config = dict(
    encoder_arch='vit',
    model='masked image model',
    dataset='single toy objects rendered from many sides on busy backdrops',
    train_examples=50862,
    image_size=64,
    crop_scale_min=1,
    horizontal_flip=True,
    translate=0.06,
    rotation_deg=10,
    method='mae',
    mask_ratio=0.75,
    loss='mse',
    encoder_norm='rmsnorm',
    encoder_norm_position='pre',
    encoder_activation='gelu_tanh',
    encoder_mlp_ratio=6,
    encoder_head_dim=16,
    encoder_fused_qkv=False,
    encoder_bias='all',
    encoder_qk_norm=False,
    encoder_layer_scale_init=1.0,
    encoder_parallel_block=False,
    encoder_inner_norm=True,
    encoder_drop_path=0.15,
    encoder_patch_size=[4, 4],
    encoder_layers=12,
    encoder_width=192,
    encoder_positions='sincos',
    decoder_width=128,
    norm_pix_loss=False,
    decoder_layers=4,
    init='torch_default',
    residual_init='scaled_by_depth',
    optimizer='adamw',
    lr=0.0011,
    beta1=0.9,
    beta2=0.99,
    eps=1e-06,
    grad_clip=0.5,
    steps=6100,
    batch_size=64,
    epochs=7.7,
    lr_schedule='wsd',
    decay_fraction=0.2,
    final_lr_fraction=0,
    warmup_steps=300,
    weight_decay=0.0,
)
Rows from block 10 of the encoder, named by matrix and row number. Each number is 200 + 40 x the weight over its row's rms, rounded and kept within 0 to 999. All counts start at 0. After the name is the row's rms in percent of the matrix's.
# proj: attention output (encoder.blocks.10.attn.proj.weight, 192x192), inputs 0-191
proj.157,070,244,52,246,193,224,216,227,204,182,189,213,171,262,206,279,253,214,223,101,196,230,228,202,216,225,246,277,179,149,195,197,239,194,151,166,232,203,218,279,166,188,151,189,169,198,214,197,216,164,210,195,150,292,216,189,181,171,229,193,190,182,178,181,188,237,153,154,177,135,190,166,146,249,139,220,174,161,216,249,192,222,266,184,232,242,162,195,152,246,121,268,177,214,171,203,181,204,217,188,142,267,197,239,222,211,194,166,274,165,255,252,219,113,139,179,202,169,165,244,312,217,164,103,139,195,215,222,204,196,184,206,194,198,191,170,142,189,183,219,216,248,302,161,195,217,192,227,223,245,252,172,158,145,172,224,276,197,205,183,202,202,223,190,127,133,259,220,212,202,227,229,175,198,213,200,179,208,195,168,173,129,128,178,154,133,137,213,173,215,242,179,252
proj.158,048,165,199,198,171,273,245,203,151,235,178,197,277,159,262,109,230,190,210,183,168,208,165,228,164,209,256,201,262,259,134,182,258,184,244,187,205,200,240,260,146,185,231,228,151,163,190,159,175,151,184,220,204,223,197,226,192,133,213,230,159,180,128,224,210,216,214,168,220,166,174,232,215,191,201,225,165,198,183,195,145,158,165,207,191,163,224,212,217,226,234,265,220,185,196,236,211,126,241,195,207,197,153,207,237,179,251,226,260,209,159,193,195,297,232,242,61,208,231,167,107,199,311,271,156,237,147,303,164,214,227,214,296,192,119,205,205,175,199,219,243,214,247,179,172,181,232,167,165,189,177,263,155,129,272,243,216,166,225,144,161,187,138,195,265,210,206,168,190,172,178,128,221,157,217,165,215,246,207,155,155,198,232,163,231,207,199,195,145,198,207,194,119
proj.159,063,228,107,184,222,202,179,250,232,186,180,194,140,234,173,308,220,180,183,171,232,219,216,233,286,211,215,199,120,108,268,205,205,162,129,221,250,177,211,283,206,225,159,212,166,188,193,191,188,176,206,182,167,263,219,195,170,204,220,146,202,200,249,187,184,218,209,202,195,204,204,164,144,236,163,197,185,201,180,204,200,206,250,215,175,274,118,164,141,229,171,191,144,210,192,143,244,218,190,187,132,255,172,207,233,209,173,198,224,200,237,269,199,141,209,192,244,155,170,261,325,198,175,154,204,168,243,209,221,209,197,178,200,225,219,171,148,184,189,211,227,205,250,166,235,197,172,236,215,221,210,167,221,212,247,184,218,219,174,253,229,235,254,180,65,157,233,308,297,195,226,277,168,217,233,182,179,178,192,177,173,148,172,176,89,134,140,234,179,207,226,193,300
proj.160,063,162,265,182,262,194,268,196,146,170,199,164,256,193,205,209,154,187,172,225,237,165,198,186,243,190,144,29,184,202,127,205,204,229,187,159,162,192,195,191,227,227,200,213,163,196,225,180,201,223,182,177,151,214,180,196,232,164,258,160,201,217,258,245,199,113,280,203,204,242,222,217,245,155,266,248,190,263,141,160,141,180,190,164,237,190,254,246,195,162,172,199,245,195,182,196,244,197,186,185,199,148,173,222,246,216,214,233,226,216,93,192,191,240,303,219,177,238,176,188,113,232,232,270,219,280,137,233,185,187,175,194,248,238,218,225,266,189,156,137,168,260,146,206,266,151,242,172,146,178,131,210,236,170,265,217,166,160,198,194,233,197,141,145,303,229,100,205,223,213,199,237,229,162,227,200,186,215,201,174,168,199,223,222,220,189,221,241,214,219,141,193,178
proj.161,085,171,246,118,186,197,242,134,116,200,180,198,315,180,252,153,165,221,163,214,213,261,186,192,199,221,142,120,174,262,125,193,188,204,165,224,201,196,211,160,185,228,238,211,118,192,224,192,211,208,202,172,174,172,184,194,185,157,198,207,192,201,216,194,199,144,236,228,175,211,178,181,222,169,228,201,200,283,173,166,148,164,151,203,186,186,223,205,198,179,188,198,217,208,207,227,259,183,153,281,254,121,169,218,248,221,201,206,202,215,122,179,155,336,224,240,99,210,210,163,99,214,368,342,217,232,86,191,175,196,179,190,261,199,211,197,231,175,178,194,214,202,185,209,231,215,199,157,201,206,158,260,216,173,204,206,203,186,198,164,207,198,141,197,252,222,133,163,189,221,176,224,216,150,207,234,195,204,173,204,175,177,273,194,246,206,222,170,188,218,203,201,146
proj.162,103,169,252,125,172,134,226,159,131,208,178,195,317,173,281,120,145,220,177,230,218,224,208,231,182,168,223,180,239,265,164,200,214,233,235,236,202,209,194,178,201,164,245,198,149,183,199,234,192,194,203,160,207,200,201,201,203,109,206,238,178,190,213,197,217,154,215,192,135,206,180,200,185,156,242,175,230,224,144,151,168,194,133,219,193,173,196,184,240,108,231,164,192,187,221,202,288,131,193,287,289,97,135,215,210,229,205,199,208,264,183,165,211,289,183,221,101,204,207,139,78,215,339,311,163,212,143,218,160,200,246,213,248,201,189,186,208,199,174,245,182,172,231,218,237,203,192,180,177,191,146,209,224,195,201,231,243,173,204,127,203,198,194,198,256,228,145,192,200,229,223,203,203,173,183,224,214,241,203,206,176,202,242,225,258,244,218,171,173,189,199,216,124
proj.163,081,225,271,246,240,229,184,219,257,203,229,198,122,214,150,241,216,190,249,188,211,173,210,256,241,191,238,270,171,142,316,199,240,224,260,171,196,142,218,216,222,189,152,176,188,200,174,157,213,202,220,277,192,125,225,178,174,270,249,154,214,203,213,190,171,230,218,241,157,247,182,296,193,179,221,185,191,163,210,217,289,154,232,162,238,144,223,232,187,216,197,82,218,208,155,243,69,180,173,98,184,273,222,176,184,163,225,172,223,224,250,225,193,186,173,177,199,167,209,159,126,182,129,168,217,247,278,223,200,204,210,143,86,227,212,204,187,160,180,254,176,168,165,215,176,173,222,241,162,234,170,204,172,295,246,257,201,146,231,251,214,189,252,207,169,165,213,252,237,209,211,145,202,220,187,159,215,184,168,234,190,259,232,207,159,235,201,201,150,197,205,225,236
proj.164,050,165,201,217,222,210,223,186,219,184,160,201,239,171,159,235,264,160,223,210,155,226,152,273,138,212,240,285,185,250,187,175,183,239,207,180,197,163,208,244,181,231,219,230,128,192,201,306,154,242,166,242,165,202,224,188,213,158,236,231,199,122,100,243,271,248,163,126,138,190,176,211,223,179,197,207,151,154,190,230,164,240,175,173,217,280,190,181,223,128,204,271,204,269,210,229,192,122,197,204,188,242,128,205,235,196,209,213,160,108,239,209,216,304,224,197,192,187,200,204,128,225,260,244,184,205,202,223,220,205,152,203,288,200,131,172,177,225,244,237,236,169,224,186,172,175,170,151,188,209,168,198,190,194,177,241,226,203,276,100,186,198,236,181,282,235,236,200,228,226,176,187,156,158,102,147,224,218,170,148,174,214,165,226,263,275,201,182,153,201,171,225,123
proj.165,091,191,261,238,203,242,170,204,280,217,231,194,133,252,231,187,233,205,200,140,170,211,180,235,221,202,255,357,250,211,263,211,179,229,271,220,259,248,224,155,209,152,236,205,181,163,179,183,188,179,207,202,247,141,211,181,209,185,136,260,169,196,148,156,190,237,184,195,137,205,180,229,138,202,218,75,252,129,265,171,258,207,96,188,219,182,199,197,216,203,206,147,224,147,190,202,184,145,165,197,270,268,197,185,178,226,215,182,186,255,338,160,228,181,61,187,188,194,192,178,158,180,194,209,189,205,207,214,158,193,230,216,224,174,192,204,190,191,171,273,182,129,209,202,107,220,191,190,214,210,207,252,184,246,195,210,206,226,251,180,173,193,254,239,146,184,189,144,125,217,224,146,199,186,152,251,223,170,211,223,175,240,217,224,220,237,222,182,183,172,254,239,178
proj.166,061,210,222,138,160,171,185,214,150,182,204,201,199,185,187,135,216,243,151,214,252,211,223,228,240,213,266,151,242,203,217,198,203,230,239,241,220,223,196,96,208,206,248,222,173,205,246,112,199,198,203,119,217,152,223,208,188,146,152,237,199,213,252,163,168,177,198,232,217,244,192,239,166,205,210,183,217,234,143,162,212,159,162,242,174,142,198,206,219,138,205,144,217,136,216,232,299,139,209,257,286,162,186,200,222,177,221,208,181,283,191,172,166,238,159,183,106,175,206,143,105,202,348,228,137,213,177,201,151,236,271,215,252,188,263,218,239,191,174,220,197,120,231,158,272,188,234,198,165,186,170,252,247,245,260,226,164,188,192,215,183,223,134,169,228,269,118,159,166,215,207,171,202,214,198,208,232,219,222,224,153,174,306,211,220,193,216,196,148,183,235,219,144
proj.167,068,171,183,234,236,184,204,220,177,182,211,189,219,191,215,183,226,247,192,157,206,234,214,190,194,231,223,256,275,214,153,216,198,240,273,209,223,293,201,162,200,138,266,198,180,184,218,172,199,207,153,144,236,202,228,211,234,111,145,252,156,227,132,197,233,197,198,133,175,168,178,153,207,213,175,184,222,177,182,184,200,215,112,248,152,195,128,114,212,213,243,253,143,125,225,166,261,110,153,300,302,194,155,238,188,273,199,199,214,256,185,148,217,219,157,187,159,186,202,183,177,240,256,274,145,207,216,236,142,173,258,277,273,247,199,213,232,215,121,262,171,188,269,175,179,182,227,228,172,186,190,233,168,155,212,226,186,200,236,172,203,150,150,222,235,236,160,89,111,213,219,167,184,193,209,230,205,221,194,216,221,193,245,213,241,260,225,166,190,222,175,253,134
proj.168,077,218,149,203,350,272,178,254,271,219,194,192,178,228,153,244,245,212,171,197,265,219,211,179,228,193,176,119,175,152,269,205,223,189,182,189,195,172,218,145,201,224,219,255,158,217,228,181,236,203,211,216,185,138,226,199,200,245,150,112,186,230,324,175,206,208,234,202,157,133,210,234,167,200,162,237,179,270,198,225,247,159,202,206,196,173,201,200,167,246,232,53,188,243,195,240,173,283,220,165,129,168,203,174,221,189,201,178,183,257,131,226,148,193,298,187,219,130,224,220,185,185,181,163,235,199,223,229,226,223,239,198,99,167,256,178,209,183,270,162,161,132,195,173,273,186,177,290,168,193,239,229,161,221,211,211,202,172,128,211,252,244,276,186,176,188,187,201,249,229,166,249,218,228,233,209,186,198,231,201,195,180,248,189,164,157,232,174,185,179,206,189,175
proj.169,053,270,134,226,178,159,197,269,283,129,186,195,157,194,156,226,168,170,197,120,186,170,238,171,143,138,185,261,152,181,227,268,170,164,202,224,169,200,120,245,223,130,240,180,207,224,144,263,163,256,165,187,169,274,186,220,223,210,206,210,272,202,139,242,221,158,239,134,241,216,256,211,247,191,196,226,222,134,205,174,197,287,166,226,183,263,147,154,243,208,240,280,158,256,240,138,172,229,229,165,234,227,117,216,191,235,147,260,213,136,218,176,140,188,159,199,197,226,112,198,256,221,180,204,134,206,196,231,191,157,227,221,250,237,136,217,210,274,220,202,156,256,192,222,262,167,207,199,198,177,199,180,226,159,175,161,162,241,157,226,235,214,204,155,180,200,244,236,188,207,133,217,148,250,210,197,168,214,218,147,188,196,161,253,186,250,181,269,246,224,170,239,259
proj.170,066,209,298,213,200,225,220,179,110,171,238,131,286,119,214,177,163,206,198,286,220,229,218,204,232,186,95,140,149,241,142,230,177,207,200,186,169,201,203,235,218,226,182,168,161,202,193,206,179,215,207,174,133,172,163,221,226,237,197,173,219,248,217,230,207,164,261,275,221,249,198,201,250,162,232,231,179,255,169,155,175,190,142,221,179,178,188,221,229,183,196,155,222,203,221,176,207,174,167,262,267,94,124,190,215,212,186,253,208,242,75,208,155,240,286,233,206,215,211,186,140,203,266,363,222,218,149,186,139,188,241,213,196,220,226,204,175,205,181,142,196,229,141,246,238,168,239,156,155,162,191,192,210,207,271,215,160,172,231,243,275,205,164,163,200,201,123,233,218,228,190,210,177,241,237,195,210,226,177,200,181,211,251,197,227,240,214,120,186,200,186,211,161
proj.171,063,242,148,283,189,317,95,248,206,178,296,185,131,221,171,279,190,227,223,187,125,204,186,241,170,182,195,311,167,193,191,208,158,214,224,200,219,276,197,220,197,158,226,187,144,168,180,168,190,187,220,172,235,253,172,178,194,142,133,245,208,242,119,215,173,195,192,181,196,212,155,142,248,245,157,198,224,243,230,219,324,232,125,183,183,205,167,169,203,197,203,226,198,227,199,174,239,192,163,226,201,243,114,238,167,208,178,239,232,195,177,173,210,145,158,167,166,249,190,150,227,201,208,223,190,236,185,252,163,158,273,200,318,217,150,232,196,208,157,283,224,234,223,218,251,204,210,239,182,213,216,281,174,195,221,195,152,177,221,257,199,182,181,219,180,193,190,217,114,217,233,157,141,248,232,194,171,226,182,231,205,194,152,201,232,312,204,178,241,232,217,223,192
proj.172,074,233,162,320,206,277,94,260,309,151,236,168,120,198,177,259,226,186,199,189,197,191,169,215,134,187,192,253,186,217,232,217,144,223,220,158,177,222,189,132,184,163,217,207,187,222,189,224,168,197,175,200,251,206,204,188,251,241,156,267,198,180,128,180,223,199,172,181,157,229,205,218,239,226,218,197,221,165,220,200,273,220,131,263,165,198,145,140,211,138,189,192,160,191,198,155,273,228,124,240,246,230,166,179,178,251,184,212,183,164,226,139,217,128,224,189,208,191,221,206,236,204,125,157,264,195,193,222,197,183,269,235,275,194,222,196,255,234,129,256,177,136,193,195,213,184,244,218,137,171,237,220,175,195,191,202,105,276,161,271,210,133,183,211,221,171,156,132,155,235,208,212,175,198,166,245,173,222,168,245,243,212,206,215,277,304,224,204,243,203,216,218,174
proj.173,063,211,104,231,171,190,248,151,243,230,99,204,196,242,215,212,223,171,186,200,213,236,189,153,128,196,229,210,171,193,246,208,229,161,201,228,164,179,234,236,229,203,199,197,177,185,271,93,251,225,203,294,167,132,183,197,206,208,244,217,189,242,205,181,201,193,237,152,237,154,220,253,202,225,215,234,154,153,206,188,243,192,263,197,220,190,207,242,198,220,197,177,237,241,193,217,129,213,275,50,104,203,167,149,165,179,212,201,239,120,273,199,227,182,232,209,221,232,176,218,172,188,103,123,200,226,231,303,253,169,143,160,152,193,178,227,189,221,242,190,208,183,193,242,142,213,210,197,207,236,236,172,187,185,116,128,299,114,159,154,162,200,215,228,218,176,266,240,154,175,195,195,176,210,214,191,210,202,171,208,201,184,220,185,108,149,195,163,193,205,201,211,266
proj.174,062,198,199,285,229,246,195,280,253,191,255,189,125,175,146,235,215,211,219,145,171,179,171,283,292,196,218,259,151,153,270,195,197,165,208,273,225,171,199,217,157,219,147,205,197,226,174,239,167,184,269,193,232,248,260,141,207,204,166,200,226,157,202,189,161,210,191,187,201,240,162,226,179,222,226,192,182,188,248,175,227,192,120,187,194,232,188,163,226,160,155,253,173,186,216,204,191,145,215,126,162,304,213,232,182,162,226,176,184,185,331,210,180,141,113,128,201,216,185,217,254,180,124,107,152,192,222,213,202,191,224,199,202,171,187,189,186,180,201,259,249,202,214,187,202,178,232,197,115,182,171,236,197,266,271,224,136,252,186,256,213,171,282,190,148,183,203,207,249,234,199,182,173,198,180,223,198,205,232,142,183,193,58,196,147,217,187,251,230,159,190,192,257
proj.175,047,239,131,181,113,139,184,167,292,192,148,187,197,197,215,186,198,231,228,156,184,194,221,231,208,174,202,205,149,241,257,245,190,209,273,272,234,223,177,130,233,137,220,167,235,207,235,228,186,224,214,197,156,202,220,234,230,247,219,175,226,239,243,239,247,212,234,159,158,173,202,204,183,190,250,196,223,131,145,215,213,209,188,232,185,245,165,156,191,166,190,144,153,197,231,148,185,112,234,187,209,192,191,262,207,229,172,232,167,234,317,165,165,229,131,269,103,199,141,176,149,248,259,204,86,258,129,204,143,163,193,163,217,188,180,199,147,211,182,226,140,207,217,247,111,210,223,187,172,179,180,209,240,229,162,179,275,155,144,187,208,229,234,155,139,279,222,174,236,234,217,259,157,248,227,181,179,246,218,194,171,197,102,239,187,193,230,218,237,231,184,240,265
proj.176,064,182,237,70,188,152,195,156,100,184,201,200,312,177,245,125,141,199,202,228,213,231,210,140,201,195,161,157,178,243,161,221,220,147,186,189,188,227,203,281,246,176,226,204,201,218,229,228,218,240,208,132,123,290,142,196,224,178,203,164,199,221,194,273,182,149,251,200,235,255,197,220,259,164,226,239,231,240,196,108,129,250,214,204,175,222,202,167,192,205,187,301,157,259,191,141,245,282,202,245,257,116,145,183,214,265,178,234,266,212,103,212,236,199,233,262,181,203,176,188,183,250,244,250,217,208,171,196,185,199,167,214,192,227,195,237,204,230,169,144,182,249,176,230,205,180,187,169,185,136,153,242,244,219,259,192,201,252,165,193,241,189,153,169,223,209,132,223,206,169,175,262,175,215,246,168,205,245,186,165,170,203,177,201,246,183,173,239,250,225,257,205,161
proj.177,080,175,165,213,206,242,201,202,221,198,185,210,198,168,230,186,219,216,205,160,192,230,172,212,139,219,210,192,280,270,161,216,205,219,271,301,209,269,184,146,203,144,258,217,133,167,203,204,196,214,205,159,224,181,201,245,229,134,187,215,199,233,194,194,242,221,232,140,132,143,179,206,188,210,229,227,222,202,190,219,179,197,137,239,180,221,190,161,219,192,223,220,186,168,212,219,219,124,250,274,229,91,183,247,184,235,206,209,163,261,173,128,194,303,228,235,135,166,191,145,100,221,324,245,131,211,148,220,171,183,260,248,256,201,159,193,224,220,228,221,175,168,240,224,149,200,228,187,178,211,153,220,152,159,168,198,217,150,194,143,175,254,177,180,257,296,169,92,164,221,155,139,199,169,176,247,209,221,214,185,192,165,266,231,254,212,236,176,149,201,166,234,102
proj.178,028,181,254,272,173,146,164,239,222,162,287,181,129,257,105,202,251,179,183,198,195,245,150,172,165,265,245,262,157,113,268,158,211,159,136,171,155,217,160,218,189,247,155,191,193,235,155,216,203,192,153,188,179,200,216,151,221,265,166,160,254,161,151,201,251,217,223,244,219,200,167,192,184,226,166,211,168,279,163,220,209,178,193,186,264,122,182,239,152,240,241,116,242,148,159,239,104,189,241,198,168,209,170,213,149,162,175,195,183,202,252,246,168,221,173,208,188,196,229,262,254,157,81,192,220,187,171,285,192,218,215,204,212,235,250,156,208,154,171,218,192,184,218,191,221,197,197,229,259,232,238,196,222,181,187,250,112,147,253,236,240,151,148,220,121,153,157,241,249,249,224,218,217,199,205,159,183,159,196,245,230,161,245,182,217,195,147,200,142,181,195,169,249
proj.179,043,248,167,233,210,200,249,167,143,159,224,134,250,247,202,143,249,190,243,203,263,265,209,199,278,220,173,175,158,168,204,205,212,184,110,143,198,191,197,235,247,233,209,178,165,172,272,155,190,208,117,163,155,193,136,253,192,159,215,208,218,210,231,231,140,209,168,219,244,213,180,211,214,165,201,249,139,278,196,166,162,215,324,253,193,241,125,184,159,320,190,248,216,214,209,154,168,221,248,204,191,179,180,220,243,222,185,194,231,202,139,244,230,195,252,245,175,142,168,235,285,192,137,104,229,199,203,203,223,170,160,227,120,236,191,248,135,222,156,124,243,179,220,210,233,176,216,238,218,203,245,223,187,256,181,165,212,200,210,259,237,165,136,213,194,203,215,229,187,141,204,266,171,176,277,162,178,188,215,216,135,158,273,204,215,156,188,173,216,246,248,158,229
proj.180,063,235,250,188,230,204,196,200,90,212,206,160,260,232,211,160,188,215,184,277,229,251,208,222,292,215,182,139,142,182,178,197,248,214,150,190,220,265,199,218,196,234,153,216,185,215,157,196,239,155,189,178,192,263,218,225,130,125,190,192,212,169,270,191,165,211,195,174,201,162,201,166,146,203,178,223,173,229,205,192,157,196,248,227,193,157,159,178,176,220,236,92,176,203,212,228,240,201,150,249,234,118,219,197,290,187,243,201,207,280,84,281,184,217,206,191,182,133,214,222,184,197,296,269,218,229,249,162,191,232,211,208,184,191,218,179,128,205,170,144,243,230,245,168,343,195,178,198,230,192,225,221,202,192,236,198,207,248,214,186,204,239,243,188,97,129,215,251,269,153,229,245,204,224,223,212,212,177,205,219,129,177,214,143,209,130,153,132,196,208,202,156,213
proj.181,052,192,93,255,142,264,174,199,227,176,208,231,216,182,207,194,214,229,198,158,186,215,207,224,160,235,220,248,223,174,176,210,206,149,150,212,226,194,190,252,229,204,143,222,173,221,186,245,200,158,229,242,200,265,202,165,210,262,157,176,254,192,145,185,139,244,205,233,291,154,175,147,236,227,233,245,211,164,213,184,213,267,187,168,191,259,180,165,133,304,146,223,187,230,202,189,153,221,220,165,166,266,228,262,220,186,190,240,197,100,240,218,161,174,165,172,222,228,175,224,290,227,180,150,164,224,162,272,173,173,185,182,201,219,176,224,152,207,272,271,260,250,241,203,184,163,200,229,187,204,281,205,160,176,216,172,256,177,181,206,206,179,196,181,161,176,250,188,157,218,249,261,151,270,277,209,198,201,169,176,237,84,130,197,80,206,176,155,278,214,213,186,267
proj.182,058,182,280,159,255,282,244,230,91,195,237,159,294,172,253,185,226,198,192,195,216,236,218,167,177,198,164,147,200,161,110,198,187,186,221,265,210,278,170,243,202,193,185,194,158,227,183,186,148,200,201,146,151,295,217,224,212,194,175,154,232,262,196,219,171,179,286,176,211,198,207,190,225,188,215,264,191,262,173,180,145,171,224,171,238,252,233,229,177,248,175,239,229,247,160,223,110,223,157,267,251,189,146,210,234,225,188,203,239,190,127,206,184,222,235,211,188,220,191,192,197,225,280,311,171,220,178,218,142,206,203,203,277,207,190,170,243,238,164,128,184,287,193,212,216,197,219,135,209,167,119,234,198,79,279,209,175,169,216,174,218,217,94,174,225,211,137,167,191,193,159,145,174,172,219,208,188,193,230,124,174,178,200,180,229,188,196,233,180,221,195,198,197
proj.183,067,208,243,234,174,216,180,247,201,157,269,152,186,162,177,204,164,219,217,175,177,166,210,183,185,133,141,193,188,182,179,218,153,172,245,236,175,222,149,188,238,139,212,205,237,246,194,210,132,276,190,156,193,251,162,204,255,210,216,207,215,226,164,232,231,111,265,179,284,272,222,289,261,135,270,235,273,184,214,155,174,225,216,188,173,231,190,186,256,203,156,310,203,249,218,163,151,201,191,197,236,226,186,194,180,240,180,224,225,172,221,160,186,95,189,217,250,223,171,214,194,235,94,193,178,236,175,216,216,173,222,216,216,226,166,241,249,245,157,164,140,255,167,242,166,180,233,177,158,141,133,242,265,201,268,196,114,243,198,212,238,170,132,168,239,266,130,172,190,209,214,160,175,249,233,181,181,210,171,179,201,259,172,258,249,237,208,285,272,237,168,221,217
proj.184,062,127,225,120,229,170,210,183,170,188,155,215,316,173,224,164,179,176,156,241,176,205,210,205,163,141,152,66,208,178,194,247,228,175,205,260,194,252,173,223,216,201,243,204,168,228,211,186,182,207,238,183,152,216,216,173,242,212,196,182,196,213,215,233,249,164,234,96,188,198,206,220,171,185,211,238,207,169,188,143,138,230,188,201,171,183,188,151,215,275,264,257,155,250,233,198,119,263,244,243,201,163,177,159,214,253,149,174,172,190,119,222,164,170,269,245,303,147,216,260,146,186,221,304,214,183,210,203,192,210,183,214,165,147,198,185,150,255,252,119,172,266,195,216,220,183,198,192,168,139,170,171,232,163,243,136,242,197,194,133,264,260,211,210,162,220,201,206,193,234,142,290,213,232,240,264,234,180,179,203,150,195,187,209,167,140,190,261,204,204,202,219,260
proj.185,250,171,124,189,226,209,177,162,226,231,128,250,188,238,207,236,242,194,233,189,161,224,173,239,184,243,231,198,189,209,234,151,243,231,152,187,241,165,253,257,156,246,153,238,223,168,202,208,239,142,240,258,220,236,249,166,154,233,222,191,169,153,187,152,186,265,154,181,196,157,163,210,199,256,147,201,157,206,224,260,216,157,249,171,253,250,225,239,195,254,148,185,238,183,156,230,126,248,183,188,157,205,249,153,231,149,236,146,206,142,207,252,230,131,249,142,273,142,240,268,235,154,152,114,220,140,270,170,269,245,137,153,164,163,214,147,155,155,273,229,238,198,236,159,179,247,160,245,244,243,240,195,165,189,187,212,225,205,207,192,157,199,249,250,153,168,284,231,219,168,217,230,235,154,180,211,252,164,163,160,173,191,149,143,175,139,146,222,187,155,240,151,213
proj.186,079,190,222,181,181,228,180,235,202,211,235,187,200,146,185,201,191,205,303,149,154,178,184,275,192,174,264,278,163,217,230,218,189,177,278,308,206,181,234,209,188,149,135,226,200,207,177,213,151,177,265,212,201,288,262,170,198,214,225,161,214,181,199,226,185,204,208,176,191,226,162,329,259,172,258,249,229,166,220,146,199,202,161,221,165,206,196,184,205,198,226,235,185,270,212,197,158,142,175,195,180,289,156,224,200,170,187,173,166,186,299,202,191,166,156,199,136,147,246,176,90,220,188,153,114,245,211,196,180,212,246,193,196,188,123,185,163,203,176,231,220,239,225,221,146,179,219,165,145,173,122,287,219,238,259,207,182,232,202,117,188,225,251,173,141,236,231,216,243,191,180,202,160,220,194,193,207,229,234,207,180,217,66,251,183,270,217,241,236,181,184,235,216
proj.187,085,175,142,154,229,227,213,114,155,245,127,244,227,234,222,211,223,207,200,195,157,189,169,243,182,264,203,193,161,267,202,151,202,198,87,160,224,165,225,294,180,248,191,231,224,161,156,143,222,170,221,259,218,235,216,179,161,222,223,202,173,161,146,186,176,220,150,161,232,206,192,203,207,203,127,196,118,235,292,246,198,178,196,187,193,250,176,212,179,278,203,259,239,180,191,207,123,269,207,155,165,231,247,166,222,159,218,167,210,142,243,251,212,184,197,180,249,190,228,259,273,193,158,147,252,152,228,228,222,213,117,141,166,156,187,163,159,167,281,202,233,211,208,171,154,248,139,234,221,257,251,224,206,178,192,201,225,281,199,167,183,193,242,262,130,149,289,203,170,143,204,223,220,150,199,237,236,185,161,140,196,186,197,163,179,115,149,198,180,188,269,155,206
proj.188,044,179,223,156,277,172,214,244,250,226,242,200,279,229,243,200,208,188,169,190,176,227,208,175,185,218,242,214,269,161,164,212,207,176,199,166,180,217,179,218,196,206,185,218,160,189,186,336,195,185,259,149,238,222,212,195,196,179,127,223,220,247,116,167,282,215,184,197,134,257,190,154,273,174,175,237,240,186,265,239,208,245,157,185,159,216,213,179,262,168,223,295,196,229,156,245,231,232,239,241,216,155,142,179,228,204,201,204,141,167,88,204,168,254,295,198,154,209,210,195,220,205,311,283,167,163,160,233,219,197,274,245,200,193,121,172,254,209,206,209,240,176,257,186,207,201,209,210,149,179,139,157,139,180,204,224,218,178,242,191,205,211,144,219,267,248,155,194,182,172,145,237,247,195,180,168,181,199,235,156,229,171,174,180,271,259,188,240,277,201,153,170,138
proj.189,073,221,96,207,197,216,167,188,317,225,137,277,140,227,203,240,245,187,227,143,185,217,197,214,111,204,273,267,222,255,189,213,203,206,188,225,208,152,204,154,191,166,226,189,241,163,198,253,205,159,217,229,235,156,237,192,207,230,161,272,184,176,170,149,186,258,140,195,164,155,154,141,210,253,185,172,201,154,180,226,219,205,221,199,216,280,205,182,188,216,195,215,214,196,199,209,186,215,273,196,132,220,244,190,170,203,194,169,179,129,327,228,202,160,220,163,262,175,220,216,234,160,129,77,205,185,219,179,234,205,197,165,222,195,144,187,197,190,266,295,213,157,214,182,112,237,191,264,258,263,234,148,134,167,71,187,255,157,206,178,138,209,246,232,239,190,253,163,175,195,188,213,210,165,174,200,197,190,189,178,243,185,145,210,169,187,169,216,176,179,232,171,195
proj.190,060,250,229,215,96,210,135,229,203,185,210,168,154,195,239,187,198,210,173,209,242,206,211,192,205,187,242,260,222,167,248,249,177,202,288,197,225,282,160,174,249,145,227,210,158,232,228,165,223,226,178,92,171,203,181,214,201,190,163,204,235,225,191,218,173,153,250,250,178,248,244,164,141,162,291,166,292,166,132,135,252,195,215,152,187,212,195,205,142,215,148,129,191,231,170,207,201,158,204,224,256,179,150,256,196,254,178,243,253,331,224,188,185,119,127,232,168,189,169,189,182,227,212,184,146,256,195,181,137,170,279,235,196,250,206,261,182,210,98,183,130,146,242,235,199,177,247,193,189,202,207,215,204,199,188,174,213,160,204,173,241,160,162,177,179,238,146,184,132,216,258,161,183,273,240,221,196,208,213,287,133,203,213,227,223,242,193,181,209,238,190,226,188
proj.191,039,281,253,225,193,212,172,216,164,137,269,149,117,218,88,267,240,185,214,167,189,195,232,230,246,199,200,205,85,137,285,197,192,182,180,196,213,130,191,236,204,209,181,167,209,244,228,221,186,169,222,247,160,191,162,222,200,245,153,135,221,216,232,203,196,197,224,300,260,219,234,203,202,220,161,247,189,231,222,198,215,207,220,144,194,181,218,211,219,194,189,102,223,251,189,215,107,245,234,176,138,210,223,231,219,195,192,216,182,157,169,235,210,164,202,172,223,206,214,209,249,219,129,110,233,218,223,195,243,220,178,188,125,240,232,240,165,181,227,193,191,188,163,219,226,189,249,213,153,149,253,189,251,241,233,183,121,226,161,295,230,204,236,200,140,158,214,322,308,179,178,262,192,222,273,195,170,220,231,207,202,212,246,163,132,187,183,151,211,226,170,199,259